Rows from block 5, named by matrix and row number. Each number is 128 + 24 x the weight over its row's rms, rounded and kept within 0 to 255. All counts start at 0. Numbers have three digits each.
# weight_ih_l0_reverse: GRU input weights, backward direction (gates r, z, n stacked) (model.rnn.2.rnn.weight_ih_l0_reverse, 768x512), inputs 0-255
weight_ih_l0_reverse.455:138107110161140151153120119137087088140114134115140145131156133129116159138112136131159122173088120097140170141134116142146150125115132191114116135163152102134126089136115160087139152134141141146151180160139135105171133161123154104122166123178106135135130120169120141107134135098143090125137154116136131115129112118133106071155123093134167122133114140084077126089135121115122161176151147144124136101173151174124117145111134151132131144159128176162124152101119143115114083071121143140150082110104187163176074120112109139128144136107122108122129127140128147139139163119115120125157134090120093137146113124148112104156110056171188168148138118138117175137130103119089183112124089138122124110141099090115135126136147152095124118096152151117135184110089106150124121147110115
weight_ih_l0_reverse.456:134105091127143193155138121141128098153109076136106088128135118103157125130124108143134119088050122124116121082147131123096147109165149112135120132110108154127125141086095145103101143112100119111114154140145080172110106116124108172153099128140142137135143159118155148187136150133158154124113132115146137131179100138100155135129141118124134118111139131167101145162110095128143147121165134196151170134120122106136159159144090116109133127137106151129109127108081108087128134126115100147128087142083138158103093165140115143172128164154116131117167093130117108130146132133153127182163087166086135133119104126113138153131116105128152140136147142123150094162117129090138147108134125146098108141144124093124166117113154134139123162119094121135144142132111137078103142098136089
weight_ih_l0_reverse.457:142135141124123150128144136092110110143090141094161068096142145084152137135143123137112148112139104147142163155142164093144151124138118080087067175104123119113127166119138135124148168149150147105150089085160156105127122131086158119079148136136152095159164097122154129146106092138146122121086100093143129122142122138123138126123134132112091138161136155122120149136096157141124131123124136086097125147120124118122128124098126108144129134081107149170175088177126146131119143182136122152092090113139131153140112111149116143106198160162170128099122128147086128140133113116101110123135114160048128169145099142128108142139131106080100113133105121177121142132108145110140152101154118106126088104142163140088123119130153098130133135093117149156119120125100104162154111134147140
weight_ih_l0_reverse.458:102170153120130156112108124113117121151152125131117105161141140115125163108131158105090099148133142155152109096135117191132104127113092164126151112134110116115107123168099139131158122106133102119113145138151089113138155122154132122086163111138127052148134101134149146139100150123103104147137146130136126102135142121123103089156112166128119138149144101069146137153142123152125124092143097133166093126128151108116111157090124158136141099142130134096169103132120111145119128112138111124137124113135134102138117086090164092124120133136147162114162133133100144123148124150112102116100116153107165123135168163097075139136131093091130165130135136132129079147137114151134158073129142174110158098163087125138127169150094116133091184144157155113158118160141114123124196170126172
weight_ih_l0_reverse.459:138124115119113141152121155118158123113118093115151113134119142164102144137135181137133122142109122112157105108158116129171139147126138125155087142058082152158135113149088129143114146153158097159123121113173107114127142120138121105099129140116103123112141170137150129136108149108094099109130124140126144099153137170099095163178182133088152086140071079122065122082142140152138118109107146125136124118122156104120136107135117144157188143099135086120103128143147147118135142150108132129165153146154105108121125117051163170147149171144115156142119110167093160142116161108093145137128137140121094111147110145124087097125138171143081148131106095084102138141119118113090069170133110156125144080120144141079139126141141166116129104138131135099146125146176123150153146097126093
weight_ih_l0_reverse.460:128175112142162132136106147158100172118144103132104109101171128145124131081136136078136128111159154115149157118071139111127107129117082160153098146123151141150152136153131098097097146148137132146137130139093122121152142096138140131090147122132095131097147120131156154093147132156112159117137134128129084097140150152113128120082129165125109130139205124138148124109099094128132119123121134136114162184121123133091145121160132154152155100107112152115133135119124131128102120173136124100128133130141136144171104098118109132100125112142141120068095121108093153141124112108164142185161089191095127092151100077130141138170104100141124166131128128124153143092134098132137164111104163115099117125091106158114146114118109113146125096074127115110104136122136130139141118093145144
weight_ih_l0_reverse.461:176110131110162126125109143149121100130112115129134145080186141109124166152116116130125158086107113133140162124107143152119128100123141127126153146124161093152093120173135159154153114105123116166140077182070148106161118081086132130110145135122116092178127094150143123091111102124106130146135070138110152102106119153152118095125109102185120154097104083114139119093169090126187153135155078133138162121130115110079115121133152138146182144101147162126127108113134134082133100135129152125111116093139135169113164119151096161126130150129120161154104152140161121115110170159161183148115154122161093154099102114123140147075159119109111127154143111119127091099134085149145125122080156142102121157111141119142135167110103105122109083097136144119154167118115126152133172102089090
weight_ih_l0_reverse.462:128127150148125121148137092108129152098145148131119127138172112139131090100113091117106155163185081148118115118149115144146093124175118133135095097153087127118114128161103129101116130088136118156150091122103155104142122124148108154158112124142176186169133113148149135131166171133107154176088086147111106117129104103141114113135157089142118150149134121114153101167089139106119167159169113128157110134143110148117105091130117133134141139134172140140089115109143157136124133120121099110084106127127085115161133155103126128140144151104123134144065128116125110150117098151093140141130132095139139123129121112108172116148136104137140118096149100099089096117094128110090127169139174192105154146149125151156113138124127156190138126159167134142127163113118113118116112119166155
weight_ih_l0_reverse.463:123168133171121141139089145137117104151119133164121104167142156099142188087119130117128078118128117086103124123147139144142122089161135156138111101121144131143125166150103137114098124158081140127148120184124100131140111146090139128108093106163117120074132147095139117174182100084120110119116134095093130133161073175165153142122121157136118121147155157147115100120114091159137173134088141136146160144105140120108127113086114126091100139132108108121137111174172153110155132107108113140146058131135099100114107138150147164128116113135108136097123125092116073202140096133122159095139105141191162108156117117081135120150094118077146136094142146125112135137147140145080152159137088117157121092141126128128112088115138096118154127113131156107162130149122098147109124103129153
weight_ih_l0_reverse.464:156113122107171168129097152117161119154135148130126121108149112125166123120079147153107109131104117146153150119129120102093151099093091099111128104141116152160154155116161078104130129113111150104139111145098117097075154145096130089150104131132138096143150134113128143134109155133167100160124166151147166096126162110122096112147158140107152158125119152135154161132123159127137140076109119092161105126128153139162132152081093168134085136122142131157152141125131162106113141138157156120114117118106151100101114137141168120119159147139155152109094114117147123118109113112141110128102067077121124144142142132133126118113119159096114134119109100106175124097130148140115145134134133134150152146150179100143140125097092108116108099127114085106136146097131134147127157154109132
weight_ih_l0_reverse.465:145109155121161124122186110153105090113159175108161135132131176166130139132149101139129152142103121136125172140108160141118129145144082161131126142135124146127136132099103173156121169115125125131163184140110125149157121141115080133103137148123114102169148109146081109124149151121116131125127143098115143103093095107124138076134100067131112138132113146075079111125077115130101139156146119098071078137111125076113150125097140123123102143113116142129141136157125115098154116184118111132168100170130133083084122136126116140141142110131125155102121099115146150125182125134125123148102115086111118115152168124114145139124143104128153105111148142158101135138123112072130148129142151097144142114141118114141120125092094114166130161133137160190082151071133149148128122112106134
weight_ih_l0_reverse.466:117088117154094133156126143149109148106105171149170127157122143084121121144122090126101167131120086116107142163126120106145153125113170138121136126128126140102135123093113151158148100124165083188161144126097098148141125094159127138135100141123110166139148115136140114102126129113131119140120150132091128119122140133137139107068143091133172160095147118115141105114116123142158097129132130097082166134139118128151146162126091111156160106099147130121145178096158138074149122108145151148143145116169120152135148120095086154105140097140116148103122083156161118082087120143120127099133159126129153096116124115160135090135122099171099101133160169145147127115102166100137087140128113111065116135126133138092154121133157102084099131113088132185089159134101124116146124125097149
weight_ih_l0_reverse.467:126132162130115137116118095169124138155092133125133130122165151147126136104120120138140126149168163183125117138100123131082142168139124110133136121080135162129133102126167154156135186096120130133162067110145078151119128140143139125133146124103130126156181152122159108151121128137172151164133111114118107138141111146159132137120125112095115169107171171091122153136116114106094142110100107151141165128161140157077166141125125098107109088148144077140112089132155112083146136052145130129130107115133098099100117151199097175157101109150144117106171146144109093150124130134150148112136108138145083109146113122151135138122163079160144131126096176102093138157127114119158111176106099100140108134151145118141132125165132120155121090102098122155150151114087118125085116164140147
weight_ih_l0_reverse.468:142129145130188144141179162108089121108114138162155091142138126120132112112100143139161104118107135141105104095121133134154143140155097144098096117163139141141111157095086112106109119187141122119168136072109137146099136078154163096142103139178104122106112110140164122137177092140099055136172132116133142153139120145129155115112117125132097122095119159160121122121122135141099146144090146125124144132102120132146106159136123158147105157108172162119142144110118102128122117134145131144103137097112098124156117132144155167116125155099106144140119095124091120124125130158106117165123139091143174127132131148122103115118102105146150105094178145095099098128153127142121133132124087122154089084075156119135112156093161125111115155111130143093145131148128122087144118100155119
weight_ih_l0_reverse.469:093136139134114114121102120112152125096131138144149125136100115089125100126111120113133145146098138153142118100140120096081141139157136136127152134123114126120104111142097131110131115105143109111127154168135073091096134108079097110150161130129118100117119122113106140119129112104090086162114090163140069107137119148128121130118178097119131129148092115135101133142137127115125145133155085086138075092165132111130158154173156070093194076139106152122143147138105096171135109153093124151136139138120151128133115138163109127140118112159126120123099140172125174114122186119113100122114134107126139094096141161154145146156111145145156117136099110155149098113149130162126120134120116131158060118131123133165103142122095131120155167122120112126100089101138166120137165152173087
weight_ih_l0_reverse.470:119162146128110100107133102124107120111110176134132119132140097114065110148152109130113101104127105111148089172112148132144146101135159103151128158159088100153140098107148136084128152135136116123109138095074117111155094135118158109153127148126182128110111135109122113158145154185140064136094152125130095133124162120152145166119104122156151162120122116184115110113153142115131113107119148139137112142143144145117100107159156146110146111129170157127122108137122122147126151105146131141144130133142112163146102120190120120109109135148124141156136150147109147101090116173136089099122116147129109102134134131116143169100071128119146164125088133103142140136125134128123099112089144137107142111166131099155088170145144119116127147127122139105151136107138131134146113171126171
weight_ih_l0_reverse.471:105139134116141161131126111124115107069109128129122128148088119129140135154086127138096107150120139157141107144156125140128162115106145117125127126131121103127110101143154144132132131096168136136137130113164108108129135112108098148108122095111116138144194132113126139123128145161115112137107154165141102149100144158102114098138132139132129173110145069134108102130132134142069154120125131110156133140112115143090133160131175149128104080114162125126119095128158112126101151083062113102135075157115155161110139170166199143113141133100167129100114152110123112134159110132122136106124165128118124069140103151094133111125116153153119111125137129125102146104137093140136092100111129186128138150126114099172161112150098143097124131125163148157125116105141086121135113117116084
weight_ih_l0_reverse.472:119143147098140151114132106102146142115123129130131099125162164120129103171049139134131134115103123083138114089118102135108121127122145127169081152129126107174135116107122145088131107163130148153168135165109114149143088098125127179093120179086110138138164123120089162117122125127086105146091126110048154090144139121121134102138149123140056125085105131141130180075124150134137156151114115135136092125088122087128183125112122139127179125154159126146105127138089093166083146129104109119122126056133111096118137114076175132141133188068137146088101179098129182102169153094097137131106131099139133101141138154076106126117159143136126141152141133143107123161149163132131152147177184119129124149133144112114142125153118174123137120081138166122201129172151092131132114150115116
weight_ih_l0_reverse.473:147148125124134154146090123140108125113129127132178086148135121108154144141098148188148144172124169146108088086140108157104146119066117104125144088126156119142131144129085092116150108120121132127147143098160117116141126125164136126107125155102173098154103119088122122118166151140116117105112107149138146101082122071127102094123108130128131152093098131124172132142126130128149118133092113162129134153132127116119155157132149133159098115111145119079136148125118139151122141115142151149114155118133147161129133112157137126111144111112161079173145170153142125149138064122155136113103147119118165136102181101174148110117137133143114166107137114125140104128131111147159099135123123086160187140152109118148148107130105135148116143144181134128092141115104141162064095109126084
weight_ih_l0_reverse.474:088145157140146090107103155121148102142156108113130112130119111132132131107095091191171112121087145065104143098118127118118115126114150125114109146148141083118094120149125141137119083161153125124135110105152146105100145127098117143112154164118129130135137043112172100156157121115115143134123108130113145099121150108118128116097120132125145126155097131131150130160095139147133115135098098128132132103122103068103195142121147125166104083091161131117148184143107124099143098143122185140145128094129091082097155174135094111122154152140114123119147090105147106147143146166139136134132152141119110127150136114142124076111091113102093089120099113154127111145116105113095128132109084132132159118121193114097187163128149106136146129162148125148108123143164142146127179084130099
weight_ih_l0_reverse.475:098112136159126094076161119115142104183114143080162153089129122122112143134140150084102130109096130126134133091124125159156119151101118180104107167109125136154126174146131096127130103066138136115159146113107171106143138131135125107135129148179106155102109157133115137109130128155147161172105147121136153159125109144103107098127159117156139176137100143103163078095148077142104117095146136143124177111114118101067099085142106146102119101085151120145174126151140135102078135128126164119093138090155095130173099182134148153096105146131123182111134138128129149107149112144116117132165132170175116095125131126118123147159141138151116101133114147111166144107137132133111153142132151124139119117083108108145146130151148153146119132145123163107104086138127149112101113177144123
weight_ih_l0_reverse.476:140124166110178116149127128111134101134104146073132129155158148149137147100106124124120136122130086159140143138115094119142118123121084161130160115124113109142138125138133125093156134140136120132138153145108148134106126170143114122112111102148128123112101148129174162106114098174146126120103097103100083127102162117101150105151124111119113108166132158124146131138114128117158141131139177142114094083133159152099167114101145161119111110109138127114064142166113119168082146110136134141106111122144112115113080125097141183113139170130159110142134154097119174116123137119101178137165111114128133119153110154145191136094124113129088130105123052165115111095144115104115140095124112145155137127095117136135135143106128146142121116104137110119171155162122111152132111107152120
weight_ih_l0_reverse.477:124142145153138104107146106128151160127126112087154092152130122106141166109063101098161147140083140114133123126135121121140173127156098095082139142136127159121166132143134099103134118126158150083146113157133115107146094111166157130183121142113149078096167088107111110099178129168141158144110143093142122099162143125091148115148147123122149128150150090142126131109150133177129124145148101147141110148172146131106106112130105110140131136147132124128131135148132117138094148161103109103157145096181114137102084074062135175176131120119110138143112112155112130141111129111109117135165110157189139132169096124116123128157108115151109128096144148083106122113129147099149125150116131159097105107154174129131137114131117105128154141126088100110157133104175137081112154139144103
weight_ih_l0_reverse.478:120149146135094161111126124153133141154082133142132138118133143133142143134114102129088136157138119119162107092093114142126102128101151129138144146123128147104126089139144135104120116124153148138112100158129114145124136127125119128121148122083144116108181133106158127134197125082125148138119114117151159141105148176106135081150128110120131153107107077148159154106103131145127132142085093112165149172130137107132099140163092091179121113114124116094133106134144091124108137122156062158086136145117168084124153087161112160133147110133109167175138136107138118139137141095085125086118149118142184180148108127148101111165134123130103122106134134118142119133132097128120129135091115151115125134130095096144137150155138130141089170095145148126099135128127111134115129166120151
weight_ih_l0_reverse.479:114116158173137141202081132101120131126075117130157140144121124147151127145171092105123131096123104125152133130131151112108133091105100114105136112085135112127168131199132127174165135141098112135148119113141156095177153128119148149123110138131137118093164109135130093141108159124128109101159134140102114096118151101093089156140142082106143108146074080104174108134107133139126118151115140146154116111127148138142094107112146114146141183096092162180166116142146120091139086155163085140127157089098131109146124154140119151106104179098134158128121149147149141110108115127181146097116140164159138113107098145121112139159111189025153103131133114144144161095116162162090142163130135117103130095129164134118089103116098165095108112101144112074150101083137156112139120129136105
weight_ih_l0_reverse.480:151125145154103123145101141163092133121108158115132097123160126106147178180113097116148092100134144166148110107141136170118130150143144114108113117107165083158122097080154107127087101146105130100095144081103144143111110135097138122150147098134121172125108077092169148133169131134083145130153142123143114127104154108141113090156134152156147144113103107130143077158121116118113093104114116127114171112149138114122126110098130152085144167091141127082147125125099111140124124157115077127155170122125136162114115135156161133172123059145169161122143136130097134152104129151115117177120110105122094116113142153113138118106125115137127169102084107106121105130150139108099101138160164124132107157124170070114155114107124114124078135143152123117092150146147103160108113168169105
weight_ih_l0_reverse.481:136124155101122088152140109116167149087105152124122149100151096074150139165094146130150130133151112132110143161096100150137140149164116137171166118129149143168114115147116143103088149164121188136116107106144107138114073120128107107155119093121107178136116174148129142186138102165128104126153133140204151102118097118083114130123152137118138154132127123119140120166101157077097091170103125094108087157108100110117088160120120091106092119148148145128139088146125146057149111132108102117100137135138144134118121128136095148152118114110149101114145130166096123159179136130123156129172174135069141112148075120100132144126109150128147113123112151149123117127146115125097120151128115152179142107175082150132126117134106162142114164121170111128103122095107153150077152104098117
weight_ih_l0_reverse.482:103130119126105087125104167132105130136124159153157132119122088104127129112088110154156103150160131127141145113106154132120140109128136094136107109131093135146148143127167119103140103144128131107151136156150158173122109103173158141130160147086143112118126152155149143125149103154148127147125111186131147142120112109083180097131118094115175128145169106118166124105096130163103138098127079118121144128145102179130145131112134111101126101106134143127106071155116102145122115161125138134104118113173150088121121151136178149099097109089137107155136116096075127143115082131103108079098130119131110138085107132127069106117126200158084154141143117165159156169154134154079130179201103125108148111163155175144139162123106155107120158133154133098102103097121147169174092136120135
weight_ih_l0_reverse.483:125140177119149129104154073131109133090156108148107107145110159185125139090119083185105145141117119118094154150112135113131155141117089120134169121131144092141132177127144109127121120106106204101150148181114137140105145127083123132133131110131101155120102110086144120129135105134109096135066146110137096129112115174094077146116161126108098121111091149164028127115151212116101139137155100066127126045097148114149114111167138157132189138111127132141167119092099112105125104097070170153087096095134168141141155126104146097140106131122162105117166159161092110134168124152147174160146096119100138123163147123076066125136124144118125120124147110119145135180111212173158167113118114123109148108098179127157145158154170120143099145109129122093145115112131101149102137116128144
weight_ih_l0_reverse.484:135129143127145142162105138135155099141111161156100146101118154121065146129169140092116138118128121134131162137135145125118141109146094142156118114093117118121171141094134121176140156127085160137163149138184126114124140142097141126162127106122112133146107141118117091092092120135125115080127150131110113139102145136125136167126101132106099119128132115094121106133151144128165104121115109132163117139109169136165093146144168179071153112122129078137123149133126148126119120126110097110129169131123136171098119135102125133132105132139099138110105148139158165095107146081117123115114111114160127142112143149124101134150136157120133112111129103123132112142148126102136064149145127123110126096114110130130159115151118156160122125119125113096186094117083115132153134117090164
weight_ih_l0_reverse.485:122091098131106145141117141126117160126130133082100115116133066112098135099142152087106141136138122138162066135079140099110107143124111147118161128134148098159161110150105156143090136112160167109150116131097106151152165095110195102128120115121168098151121143103145110112095134155126133114094132148141100170106131119121163114092116108161137171177148181105123094131148116140158141157112176136135121125165132123183157121139095123132134104135050141170163117116102104132106189088118111088144127119152109107121086114075123113132101146102137116161147132119151172112129147079116102138151125166121089138144117153165106127154111114153140153109153120121155108123117120110113114114164149158171117144114140092146104109107080115142162119166133101124129117131159122107163158138130118
weight_ih_l0_reverse.486:148117143154154156130126178136122100125119160154161129123140094129157180130144055124130099101125111104097147117083146115128148088107111127130118172143155128136123133069053142131136092151133122110132123128114152120105139131086153148109151119108127136156125107115094128143183155113108106103109142113168102117104096187096170119082094128162171149142179148137163141107168103113129124136102132131122144152181159144103137157077069107090133111091113131132134140140093098120127053126138106136150109108145092075110083131105120165151121098106154112126096157149155138146123097117125061127131165108133083121143086109168145063141180156141129150140143121108081156129140120143112136159123115104106144082094114137152154086127135117130129115128118159123138158113112137178185139144119154
weight_ih_l0_reverse.487:124120123120127150111113122121136104169145100143098109118156133109133120162089123128141134102124135157123133131120141130162149125114154108163129126155131128140065132144115128124128180097125127154136096119123131187124107073098145120144121131140108155131118117136120105090164123158133121157114126131148144110164123127103129076106128127136145142154127106130082135122098114077157124152124093087141104114113082139131087144179137122118162118153114125092135133137134165146138126147124128116149171117114123175129136111129118133139160136125129151127094124139128109187114130145121097095122116085123130113163148140164079081077073142153158132147121101128183153144138160134161121159130126130131131126107115124126129154139185129163129130152120105100136166097134147096108116144129164
weight_ih_l0_reverse.488:074115126079106135108156150111167115113116137148143156103124124147114102122079143159147133144118079143139125151105117137114139132143144132146147121122160138126159182151120145072144118118146142122129105117124124142130123129143171154123162093163115114157165118169123164142092117109149129087113134129117116161104162180119124130171091169120067122146135133133110110146139105099145116141146138164147170123167140064145139103147128134134126125143185105103117145099115114141113136087110111118119085139152107111117124127120101113121156122134127143120180103095152104163169161127128123112123125146131163139149147135120166148172113077145097131140143121128127117129089156105139090072136141093136128093124127133134136112100103099126114150162140111162159126136111106161117158118064144
weight_ih_l0_reverse.489:137113134107124127128147105166157156152146142097102135125100150115132166112138129090131147115165130137108093111104092134129123163117130174146116159146109164085157126155151112114123138160131127124117123144088106107102129111155114120128131153110097136138175097159130121151111129131115104134131126168103144164161122137101138136158095137158089160177132123123135129114096096069134118100112114140134137150085138114151128088117151095110110113154112083148134213117158124140134111163120129101136184127160148169096143124136131144149112112124117118107098135126138153108093137148096119132143140136138134130110136101133091134104115177122123121148093125126147171125139147113134131074151131137116128134140167140133127130146146112132109143117143144132167118118136182147090163128139107
weight_ih_l0_reverse.490:172110112130123108089144074100152124152123152152134093145127146110131150127090115124144140112139177156168150066113139137143123155122109126143135110108117149125121131171121128130103137104124146080164125122143143109114115145154146152131132153127154115110176108099109100148115169127125080114157150107090132052102081091116147136135142121112140095097092108121173113153104120154144141110123145162091147114118129152147100167079169134154131180120123138113114089135114151094089148096117108084122103144112078124094135135076136129103165092130128111170131199092147072165131131129168082117161103118177139095113114119138126116139082134140128126081080128111143107125070126140117114125135170157138141141137155136157182172125156118118122123127138108132157163119183110138099121145125130
weight_ih_l0_reverse.491:118130128154149131102107149110114145141166139148143138169135148118123147131145124182101144135167152141120137107135126165110148120116121140139084115112088116107101123140092140142147183144161135149126101098112127158134124160152113094149157133124111115110144099145113162154157138152120148129127128142103163099115124122159127158152135128145131120118154134129115092154132150129146127132147128149113118166093102106128147141081108121109152125138107124106179113109112125131155135095125126187116156126127125066110134130126122150123110136105114142136158182115097154142103130187121116107124132081144168140132103121094128089105122153128134151166130105137139098137096147102118112133137117143145088158104101148105137132168124148107111138171132126118119181144128128101080135172111101
weight_ih_l0_reverse.492:202144162110098190121142104087132172107120108116135141120142068096127110157071108133135105142132105151107109107077123150103130123133185115089129143123189102140122138099139137161096124155156100113154159202126068150127117125099153136155085130106100084152135114135105103102140140134166135120136129133131145104117176121150140135097138158123149162179149113100160157104123116126126067143146074106162102142115127115096125112109120109119086135130183110111120145167098126116143145123103158113169098141173092100135117148119124143128124130121138141151132116131119106140096144137090178176109142124137098122132103125121137131087110153076110125121136135110162150163118144127112162113110121078125133135130103145149128110138081080123115106100137131159165171177126086162110135076082113
weight_ih_l0_reverse.493:142159106174128128167131136090132096143097087109190137116135110135124118109076121153140119128110130131155161175096098107188114098119133143140102152130123124142161157140227097104099114113178141118164153089129131095112114157132133134108100097108121130101115109146151142138075183126163135107139155096090159122156141109090113101064147176119172137095106121138162119146115121147129116131170102154107115162097123147109171124133119068148112115168123095149107177069127083146150110124128147084146124141143103140163151132128136111107112075123131146130139151131105130133130156172156110133101152157113129108136102146104116155101086111125139113131154147159113171120094130113127150139094115086164093136090158133117163172144143121130132145103117114113081128149118116114124149149106149
weight_ih_l0_reverse.494:094144118107163108103137143133161123155091094130119175110121109137124112149171085105096112121121158099115093146122124153123131130104141088101135155110115151126132119169135111139143117116130110148139157144114133151145144156130137111112153155061141134121159131134141181122115118112102155133102127153149136108143131109095169145129121102142189154109110136125135153114144136131128142129097131112115151090152112139127152136150115119077134155133127138091144101145146113125130110122135145141114120137149139135098145120125102116161137107105135122153153107113078143138146142121147132153123128137150110109167113162155088156120143130092143143126125161090137137174120154131117136133101084109109152149134116125134129109182109086134135130075162137132114149118138085108126138170157118
weight_ih_l0_reverse.495:113117118113109121104156097128145128113149116085109130154121137083157123155115125158078126095102120098125130131159158127150108125160125116135129115122160127138099142120190175133092120140134147100103136131112152140128170110140120089175120123169098136122108116123143162095117158148135133113121082121114108144170122172138134112137153153156148107183122144130149155150117088149111115103157130098127130122108097132121152123114130095146116119133137127164140082181118127108093115117176121169114125145108163112117099166111141164103105172140146149132122103149126104172122114113115122139136147148151123131148111163115153145122089132127194122130137137113171118109125134139128147122104101118110137098099119115144123132096105099069182128119149083106132120069158166127134158132129113
weight_ih_l0_reverse.496:143144101116128136098102095113140121158146122149125073140124153161155127085062158155147113148108143186143157079128118168126143118142116155135118129123182142165112119166111127103134155126188121134175133108132133113110138133100137095112125126081146124139109189125198149132165151093100149170083101153078105167150124167128110134105144161150109073125167121124104099078156119154103122150102111128113112122108120158100082133115148171147105121128122137100058118131148126145139130132161101147148113112099103160094131134119122156124130165157109129138107113155164139116123106133128122155100097097191126140174133114119118147112134123162136141110157148111094114134137153148100124081151158092144146118109159127126123095100133077133140136125111152149154101171109120152139099140114133
weight_ih_l0_reverse.497:145135130143112118120151167124089137099123126121117144098176150113134130096111128147094118148147143103116143134131128135136143124117144117132133126112124120131087105114140156141126117128128088126137145132137128123150133121119123134139108125143168150125159118177132156121134118123086111137103144164116127133103147116157195110117126119119120128136152111111124107100151115125124130127187109119114078095116134167102137103149168104121104111146137120108104168144124136110084149095122150160113114169123134132128146146145127159140094128120141097147108093128144151152104135120127138137127164143160121120119143113117148132120130154127181102147120160157189154139134161136147113114128090106106181135120127115073135148133123172138145114107100171142108074112109122152119110156114124
weight_ih_l0_reverse.498:168137135117170121186146126125162151105138104160142103149112134169156117116143123165131163103125149152138114141141120175143123097138155155128117117112121159144145149092108142153185155118110130099112117092129147172106120072079101142144158109096113155092140142102114145102169127133132150134100145093155133142164118124103129087140117115159148141170102112143103167129160117126114158142115120145104116125131129074091140168104140117146118128140103130125135080140141110104162136152115113111136106103164145104117120170116111120127123152092131148150113161139148113143125177124120129119116160136116095123142088093146121128122138121147082124119138132141102109133129146107075129143122128118158142103093136108123102137152089152122132107140128126116141105103095181144175144157097120
weight_ih_l0_reverse.499:107128121128138111102124118091101122146119140132111161116102109132101111108141117108150188112124117116154150124145131105123124124181166133122120105094118109100145111151132127149122166119073163117161140191156112122136116132145129117115121125122096054161158079151102134135125093165145113097154133151155093119117094111092145155084158143116157111120179144113121152146133075144139134161131145169169142170119115118098125084139151139146135125110153135119128140125121164150089105086129130137118119173119103142136158136163151107144104097117154095147107137101081141118177158150116110115095156105129188143116153155181120127167137173137142086095156126151134154153137106085086132122118133143139194134141126169155157148148058146138125110125129109116076093127154112149158111185147123
weight_ih_l0_reverse.500:110127129107084150148085164178133129128130160128157125158115142099122086133113106154154154094153115152125138137135117152105169130095130150093126113108126114148121182080123108160091116135131137103142125063123121106114171125136154107125165118131094141126116086157142124133172107131124121119098112151100129105129150158110137107142113096104111165101141112115158178157178135127138136103156131104142086134149183100086152131132132114139121138139168128163131134116144109122142108171139117181130127167133138164142111131100149137139137055131086145117120107159136121104117136093161112122111153149116138086146130115146175093129147090126150108136099137096134149144132119144118149107135108192082152108108071129129114126183118129112163095104144144150148101167137145121088134126114137
weight_ih_l0_reverse.501:143138083140105153140116109147115118153127124118178150155105127119141159137086107094111107086092122132135077099109125118146127141130075134112099130094173139120149137128150092125106126106110157097134158125177118109121147168114153140110141113111153140089175146137128168150120149112201148169135109120127152149125138099091119097133099130120111163156152151104135156126143129098151141141134170141151108128120139137113059128102115133124121136172134136096119080092116129113169142118070141132131132160143158105103128111100164094153135140157116162122116151138134135106135115136145133159128086172128151104132104114161108165086090129203106133131146107090099088096102120111123105120132132121135135128144138143122115065103122132157083087158145122101151164168093115101135112136127139
weight_ih_l0_reverse.502:136158144122147152116083167117167106133130128092103131129145124132096140136132121138112172157157152103131152134113116124176085131105088161132159115167162117127172089140139129089146133149180119168138121160131116104134153109096071129146090176123143107144130102157096143154110111171127104115126128130170072107124170135110130106174118123147114108120095113125125162184101098137157078129128151154141106096168159123127151120114121142139105132133093138104137105089117129167121118124141122164127182165138115145106124159139116157116094140101097155079132114157175113108173121165121138109141158110149149109155143177130118108141124165142130126103138121150135129149132160147122083118153189153203099139107108138151169108153105124130090134085143125112144116107112122123133137118104127
weight_ih_l0_reverse.503:117142094166118112111127085109117119149136130126106070113071136094097131136158117124169102140142116081118162153094141153144131112127097149134131118115135082130171122102103124161103146122170130110139147108130121134158107117111171101120130128086096170131135173190126145104192116096139145118117171090112110110127138113119119118119136114109103106120156129145134135112139122083104128144115097132121113154139110080166103127164150090109144157164155103138175126130131130115146157107180139112170127131122104155138118079152155108158089132147139130122102139120120133094131153111121137129112119116108115114134120096091120152139211118089133150121146153120109122137140131125106108100113120103164107122105126113138079095129136109117133119121129120104152119120109130139124093134109157
weight_ih_l0_reverse.504:077125101116115145088103147124158127097146112142150126117111149155118141068172091129100139159112137111123132167114131114192104164129100100122089138107110127151107120155112129109077132121074116121152133129130144119172141083085111082159115137103151151126099160168145137081139138125096142107169152150162114107125095123111116121140135121103082162130167152140103172159147131154102152106098122144109082132079132138117136106124161106139168093156092135111157159129084127137148125124115162163142170116163140123102125130194137134154107096150115125097134147141124146133096123114119097092137131147133144123161132194152106139155146093105101088110130136130157106163152088138155173113147154121164155115132123141130123098126103140157129169086127114131140135155152145100136114135096112
weight_ih_l0_reverse.505:119115103130128133120120177124103097079098148149090127169119123115126092108147185149114166128137108119122119102103142120105173129159175185116146175137085126114172141122119135093166132135139088109105149071134139139146123131131096140152079138058090104090130127129122171093124105131147160092113139145117160085148136112116119097116085112126120090103146114127125203151111138091145128076074112129102135160142115153108178158136127085100101114115141114184143096145086074078138138149103132112146130101102163124218134158090175088116179145117136090171132096096152090135109165129126134145094112129148128093104149187155109165168165111187116161116128115120112071074076143124126150151136117111119115138149142175112122150133150094138134134126117132154159109150117125148139131123178103
weight_ih_l0_reverse.506:098144122108129133162159085151130149132165147125107154168111128097103098137123140116129169139121096127144138117119145119128164157080116166105074131101119152162099115153096132127089066131133112120096140147154118123116125132096128104098117071110129120158115089123139100153120100112101154126167186114168123142162113133119135145176086150175070147166137163125162145152138157144140141123129144093136146142101136115099110153148132125114111127139108162119145108113098148127131116127166132125125120130150135090138157129135173111123130147128148108108135135136143127124115143115134088104166145141123123108119101115107112123123137142089097106105116162148124154104127123133161190147135113132105141130131104116146114113133146145171111099138111121130123159113140136133109138087125091
weight_ih_l0_reverse.507:133136104111141159155119133096123128145110127133105107173125120085066086124146100158117102146151131126130127081143092089102106130141113111147173123101103114147163080107127117166140157188104156125109122023133116123182101122160144129127117172127128138149156139154126192144115107140122111092113143134119151138110139131164120156163146124100098090152084140150082085195103117093140110155124126107141149145115153155143131119124197105133110086086104126117121174126097143160155127116115144165113125131154130137083130121088135134114167158129125142185101120124111134114147136151092144175116097101125121137123135115100160149124129066149125116100085147164123099112139139127092117141143120151100134146116087163136120097164138119147112139073145112137135139145104098129150126141157130
weight_ih_l0_reverse.508:105141101107146117102155128135112144098135103109114144135116173125146152117137087137156170119067106135149120131144113153147142101098141114110095118147111111134124084158114157129128170145143107131066124114119168155136093129106122192131102166092129141109130131142120113159163132181158149113120144081095160161141145126123094136140121135140153170124131124119102074110084108153069087131092111176117146106150187138155152133122107120144131101121133137102128139146085149169134095109139172116108150137143130067141140151109123110124145174137166118131129178115131058177139132132151106176159145091109138119135106076105139097117120149124074157100140130105134110164136093189104161167157071150072143137105136090148074158124132120066146176107113110097130147162135134120154127168178110
weight_ih_l0_reverse.509:126155160117110095123165103141110081126126160129154156143147140126170118151104125130159099075152129117133147133136121112117099115147144140130094112119128138113141103128135108122135138114076125110123148118094111124107141139145120138124108099106096115121096169129135124136113159143143135136144132137140159116154152107127135119134167136140121114133098146160183134094130155171155137173122118110100135145144098135119160110090063122103104114134150131064144155085119120179117130180156159156078062122135112125174137152132102104122104173151126135099136106131118132089117178109070077149146176110133092161135123161170166117150180127119116134107120114158108123158128122135169157122111126139136133071139123150079151145171133136134195112118130117115109102155152091105132148152153093